Weights of a small segmentation model.
Model: 17.4M parameters, 64-pixel images, encoder arch vit, encoder norm layernorm, encoder activation gelu, encoder moe top_k, encoder num experts 16, encoder patch size [8, 8], encoder layers 6, encoder width 320, decoder norm batchnorm, decoder activation silu, decoder widths [64, 64, 128, 256].
Rows from block 2 of the decoder of a small segmentation model, named by matrix and row number. Rows with one number belong to one channel. Each number is 128 + 32 x the weight over its row's rms, rounded and kept within 0 to 255. All counts start at 0. Numbers have three digits each. After the name is the row's rms in percent of the matrix's.
After each channel's rows are labels from the 100 images, of 14976, where the channel reaches its highest value: "patch colour" is the nearest of a few named colours to the mean colour under the peak; "strongest on" is what is common among them. Only what is clearly more common there than usual is listed. The data: cartoon faces.
# convs0: first 3x3 conv (decoder.decb.0.0.convs.0.weight, 128x128x3x3, each kernel summed), inputs 64-127
# convs1: second 3x3 conv (decoder.decb.0.0.convs.1.weight, 128x128x3x3, transposed, each kernel summed), outputs 64-127

convs0.114 099:129106092105058072132172148094133151093130088078155112100142112125064106115139130108124107125106103125084131129121165111122085137050132112089067211121125094081083158159118183104156094123171070
convs1.114 108:153086127135112134093152136158093115125111132106114146079104125088089173085150128141104039195109172130161116106109130128134151166103144092164169056122111196098180144110129155142114105139098158
patch colour: pink
strongest on: black hair; long hair

convs0.51 129:114155123113093141071123090129088172121191131138053139115118132164087140080108114164098096116109119080110138124118078097147175124138073124125131117109102089113151144123117154086119049124074140
convs1.51 125:071081174189137155139147138157164097139074110147190156161126096150141094165098141146122121127136123147111091083145086164182072158104150116084162150090178131188074094110109132175185188181150119
patch colour: black
strongest on: beard; black hair

convs0.59 105:114124122146175126107126076043096132164144072137107096070146140035150142117091053094107184094109158133126172172104147064099109118116113144066137113109098072143135119142110155142134173134144085
convs1.59 125:121091114143144154180130177171176139103140152085127114179079101202087071113131120174164107106118148152099142112152133187135105113127143028111118081132124137151144111165110105078117087117098115
patch colour: black
strongest on: top hat; crown; pointed hat

convs0.13 099:061109097184122147133096116114180133106109128190142074130126135128145092140092093148139134100097105146074149138091079138141105152093099149105113153140118103086117170162103122111070118115109080
convs1.13 113:167117108101139088121178106170089153156131134023127204107160161150120150128165163117083079134114156101152126109118177133132142110136142097172128147131101147125167130108110175138180099159106160
patch colour: pink
strongest on: a mohawk

convs0.107 086:134112144107048150124158110072139121101095127130170167102123080107069121087134162118119144111065126110075097190157106123134103135117159114148093107102131108091157168139105149094099152164135109
convs1.107 084:142076148112117124116120136177159122148121098165152068185176167121171098193081115135076084162175117086122114105142131141095153124130106161093106174154128113140042083131136126130145170128130119
patch colour: white
strongest on: white hair

convs0.73 113:128088133106094180104120103155133122081111078084089143106127101073119097205183140100103103088130126076131118090112142101103154153139154138134107138146057089145092087133141118115207119144101139
convs1.73 103:151173117112177098144166150135150144134081199111111099098141164148131130076110113137107096155107086182173094152122124108118112139179101147111181127080156134163149171109097145093036137134114166
patch colour: pink
strongest on: looking left

convs0.12 090:110100103137055142107125158087109047137137129122137086123171160138130155066112183149139066105124128152134106121132068076123139150127127184117124125110163090096118140188072132157100113129190119
convs1.12 093:175169131144205075183102116128167137079149174095118121094117140073092134125130175135086137093104124116116144120150136152134089125103141106091133125092178121111148083087133168097096080172065141
patch colour: pink
strongest on: laughing

convs0.99 079:097141127082158105088086121079085066079076082102145100113118150128165125062089106076118088136086150129122135141141108113102115087141143086122132091049110111161072103096103119137106137078176069
convs1.99 085:099086134121089092087146150135147160135176135146156066145170081117133121135146119108135112085094094151121135114134074106156060135199049154094109096122141097086129151126107119114129105157107172
patch colour: pink
strongest on: pink hair

convs0.4 095:167082136089071165154138147130089138077161106109111052139172101095074044104156132151171059130062123108117120119105140122136119154099165138144100132112093093079101113095158106106092186100063158
convs1.4 114:104099121121170110135177132067127133113091135082127165133115176119143122148121144147110160085111140122078121169139120091107129126152136106135071150117127127165123124144077176111178085125100079
patch colour: white; pink
strongest on: white hair; long hair

convs0.54 104:119119094078063119092106156081129130110124084115129086105142140099108142137110146085183121090149118087127124120085116130099087133163100091102029101145118146117128090107083064086158133114142143
convs1.54 090:115073143135140119085141134149099117190119163102122146132157132148071126145144104113085086124132101135116130109158140156147170144086183141146128169119087139101155135123146148143074075154126084
patch colour: pink
strongest on: black hair

convs0.10 099:081069067089102200098116105070111129079109143132159172068130146109123129062126064102097116110141151067114104117143113163148146125096108101075127106146116129082104096094064112132171108114104118
convs1.10 100:126138150156083111122131126161127134127071082133082174185106093151127120181113150124114088129154124081066121133115055168109082120123179178154148114110077127147142082148196138112121152158086125
patch colour: grey
strongest on: beard

convs0.124 097:145104069114126112106079115107112128109111132132151093156157109139107160134147120118113099125108110116032144138110055108085088161093143092127115122123055101100098168101142095063149147111084098
convs1.124 099:083135082149132115160131113116143086095146099088153151246143130170115094086071115163154161108087122115145133099142099166157137159196136108107134106136133108101104096125116131136168094129163082
patch colour: white
strongest on: beard

convs0.93 103:107083131095082150159125134161124096148137063046149122121139143112108113181170145114099100112116145121063127135096150102131101110125089136129095129124089060123066064087102145173154134146058131
convs1.93 104:177110067139129143083158144065149166116147171160103186106164126124142146082107075104102099128098112122158110157124084121108132131092206112106124097100107173094162167169114132094102080138105093
patch colour: grey
strongest on: beard

convs0.46 123:125158163124098133101097117113124119076104172128067101035080107098044124133127114077128117115122112124100092096099204128108156095090116134161113142104126138074132133089111132099137044099134111
convs1.46 117:112113105171135127175119145152162140208138093119149145198081129123185098142063156086134116098127088124154119143131037118107110155164144131082160136139132080173119095141117094108157184155108151
patch colour: black
strongest on: black hair

convs0.113 087:094069162122055087114138118120150095113136109153108116151137123102087108133127099114100100112071084115125130143088153089070124069087113124168119134120112084095069137112130109105181080147120091
convs1.113 073:153116060153142162132133146062115134161114071081140129173089100126119132075119172116218147115122161119091197168156150086161143165194140107105120171129147157131185187142136158123103185119112153
patch colour: black
strongest on: top hat

convs0.21 096:070187131102115109058119089094104176090117156179104102100127143115146089089094095131091125101094099073124142097091108182064134129133095095109116095128094105112162146061112122123142114089120103
convs1.21 104:163083142155108077082151107201158099129126079055149174221113150183163117143112165146132107146099206142117114120143129086149147106134151086178155153159117124125076083146178137164188172165104116
patch colour: brown
strongest on: beard; surprised

convs0.33 110:057109142084091115075091122123123060068126131134098113094168133090184147112099158112110145157139111098115086110128092101082145093105112074146130091106104133162092082073110102089153159060087107
convs1.33 098:083144115122200134158093113119143189147107096113113103075018183134128157108184177114123099126183119131153145068108128106138089130119128076118152183085204126166120078092128133194094081162132179
patch colour: white; pink
strongest on: hat: no hat; white hair

convs0.45 109:094149147111134054112088095085083125113161109151120102106068119115119156136057111104117169153111133104127123145074114105123102112099153103093123108085149141176094214113111114097141057133104104
convs1.45 102:122105117121086122142177173110132142116148147068135160145146137106107085100133145103143141051105096087050168135107086177130135168168161080116127120167122101138174092116109139121159139137119128
patch colour: black
strongest on: black hair; curly hair

convs0.87 099:131177142149080093146077119061108081159144103150105117131092104093084070122057154140084167085071126144100089106137111110208128134143109133089144050066173102140088085114126085104102107110138115
convs1.87 101:120110107076135166115123140135133067109076131116138136080162173113133103129160130150142107185146165107151153115110245126141118136108111115162141114123113143094133104108110155115126145200145114
patch colour: brown
strongest on: surprised; long hair

convs0.112 104:153135099106144185101135082081049103123093148073069089020122146097100089096143127136142128122106116147155093099148118080149124158050150113066161105124152154061128106101124134142109117117101152
convs1.112 146:122110144151127103092126148149153135162150081157127154196142149135135123175076137105093095123174145107119163137105088151086162122165149191159106154168110090156137106145117105112159206123133091
patch colour: pink
strongest on: beard; sunglasses

convs0.106 110:116105128121109148132038153039152139145147134146146112080102130015095126144078115136125118111139127166070093109104108111106087178032140107065098156093103145167097185160114122092099144164143101
convs1.106 092:091158080146129109128147090167144097121082087165138150138123092153121174115097170122173111177136126117141156179151076131106120110051179127142085096180150140050153027134124123216159166097139092
patch colour: brown
strongest on: beard

convs0.75 103:054091087107062092108129092064117109104116106112113075051134074126087138156071093153110126137143174155060120144108041128144059120107092180106098111095125091092135132137102127148100108128145088
convs1.75 109:084127130115160117113139138123146066074090123147172106138173119096185083125101168195105132077111093126108138117137130094165186101128156152076138131127116129157100133105106107111093148118148109
patch colour: black
strongest on: top hat

convs0.111 078:064106141105124148137108115105121143105130062118115068112110111143146163096134109111121099163149154135122127127171127114102115064122114105130191130095101146077106084148119080131109126097080076
convs1.111 108:145094110148120157154117159142164120147142144158169127141088126133094106089086131170145168122080154135113135199154088122122119131156113070079128121119188125102206137149110151052178127185116164
patch colour: purple; blue
strongest on: crown; top hat

convs0.110 069:075102095096097153074061146094097096157135128126076082108144129119121068127084141083142133132181148115086090110147103083115125101066115130155095120090109098112076088139093067127089113105175185
convs1.110 088:128091175158117162151145159095148073047095121183142100151117132125086135159117099141148145156097130161145196194109135095075139118162119079096133156125190164104171175151125174061197118110103134
patch colour: purple
strongest on: cap

convs0.49 089:117091146121095130106125127097114090109115087166084114104122091071133141117115103121086126127080102074081096152125078161090139076145074103128130147095135064160087138103157117135151093119066072
convs1.49 092:192168122104105094121119138187121158172102120090205160112132144200091139135193092083102108120143154148170144109133192107143115150116135141177147148159094126106089098120122119121096178125130153
patch colour: brown
strongest on: surprised

convs0.82 093:132126140103103065136071050126125094137106076116100104123108115131153134066125191065090087121125129117125107160089090168094093099080091138125112134140091140086118086125107080150071123125119102
convs1.82 101:126089151109124121101148127125129112115095174118112143124134101112140109147091179167100088142113104128140099059175066093116140129156085176086156085138152114147147147071119170066102077072112096
patch colour: pink; green
strongest on: pink hair; curly hair

convs0.105 097:120154115109107109107087153055053159087100165106158048089102133099148091116146096082144119105146111122112186124131094143153084097091118093095114063080142125133113118128057132131168150136157110
convs1.105 085:094099154137173140177159109065136128105100102146102128130091101164095184125061066159145117159161123154141179140117100101128143113167084133100088118154135098129187148184156131109150094140174089
patch colour: black
strongest on: beard; black hair; cap

convs0.69 091:155084084115081153120124133119124100126121113051130089126130076126146105116089090095154078123094183074086132138125113102084144141089118130081095082084051096085130090110132168079099138164125162
convs1.69 094:122150174139125053155135139050136158112157078137134145187065129115105153086096163137157146112165090105092097121159110139146116104122130101111126110136229124213134138121065102073165114085132097
patch colour: white
strongest on: crown

convs0.50 091:184129165105039068073152143125080110133122086077146123114106118101123113114142122133065053127049149093133129132084163112104177137085166138133158118089073070122087120123122145152168149142101141
convs1.50 103:105157135158153123180119104124106069066156131106143071141154101144113135079153110079184178136078121130093134106127129103179095125115126047142182106117138122144171140190115137085132127120156126
patch colour: black
strongest on: black hair

convs0.119 107:157090119105030179135118117110089093108117077120080096109096094095108125151138137112108060122068146096101084173139160067138130130102185151138108107125097056070128158158136129058142088149153106
convs1.119 108:197203119079175122123091096111178123076186096079141138135151163129150122140150154188192140098132136098113097111146165119129147087103109052121080136167098146135105100086096150082081153078104112
patch colour: black
strongest on: sunglasses

convs0.24 092:132116117110093061134106055142110106057132076158119112137119119064136083133112119135086132111102103134149130119106116125102127058111076118086143169111092108077040109148141058112133163076065145
convs1.24 097:097115117126157120181130159084142131096132204121112111092167082128132155079156102131191147142117152095083186137108157135114094155106117070153104043122139138139169167076124090144127117114177086
patch colour: cyan
strongest on: long hair

convs0.117 108:122088076128109120126116185135069121103095072164128140123109156118113121114117145108157097090108149092100178172069106126121139102133134096137106157156071132041107154192106152069049091169162075
convs1.117 107:102109137079132123197113138056125151123192121127103104099120087085140150086092099090144133154094108178129107084161155146098118180082074074173134083106165151135146174084121126162157114093116133
patch colour: brown
strongest on: crown

convs0.72 132:077132116099151118050117141111153140079120112131098064099163150139142069122101122108089149082092192075111114097107105137147111141100134137140114125038125070144136154080153133109148056102082140
convs1.72 110:170081131123076141104118133126128091121127116121200127098179106128077125129095102183099113161176107152158150149130144096098170144143128138069094130162094169031093177188090120114110158118147147
patch colour: brown
strongest on: a mohawk

convs0.101 094:122139101092104133122120086092067110077091132088145124093123101101128132074075162143137098124094085132146076126155120081132087189073143153028091103129145083097134123102094100137160124122069161
convs1.101 112:142096103141121085074137148087172133170116029126120183149093169134112153156033126104113145106196147105147144155093129132138169085138134169121083196125126153181133080107089103108121150069114126
patch colour: black
strongest on: sunglasses; beard; black hair

convs0.90 088:088120056057177074101095110054051100124099122124104135110135134107170113109124120081130136041155119117147079162155056106079109072136106139100129135123085131114147069097089090122113144117140153
convs1.90 093:159099184129111095120126139195165189116165157115162164161115153202117096141135120114115151139119134133176076097171150175104117173131156112081154130176128165139125161198185126141149168113154156
patch colour: blue; yellow
strongest on: spiky hair; curly hair; yellow hair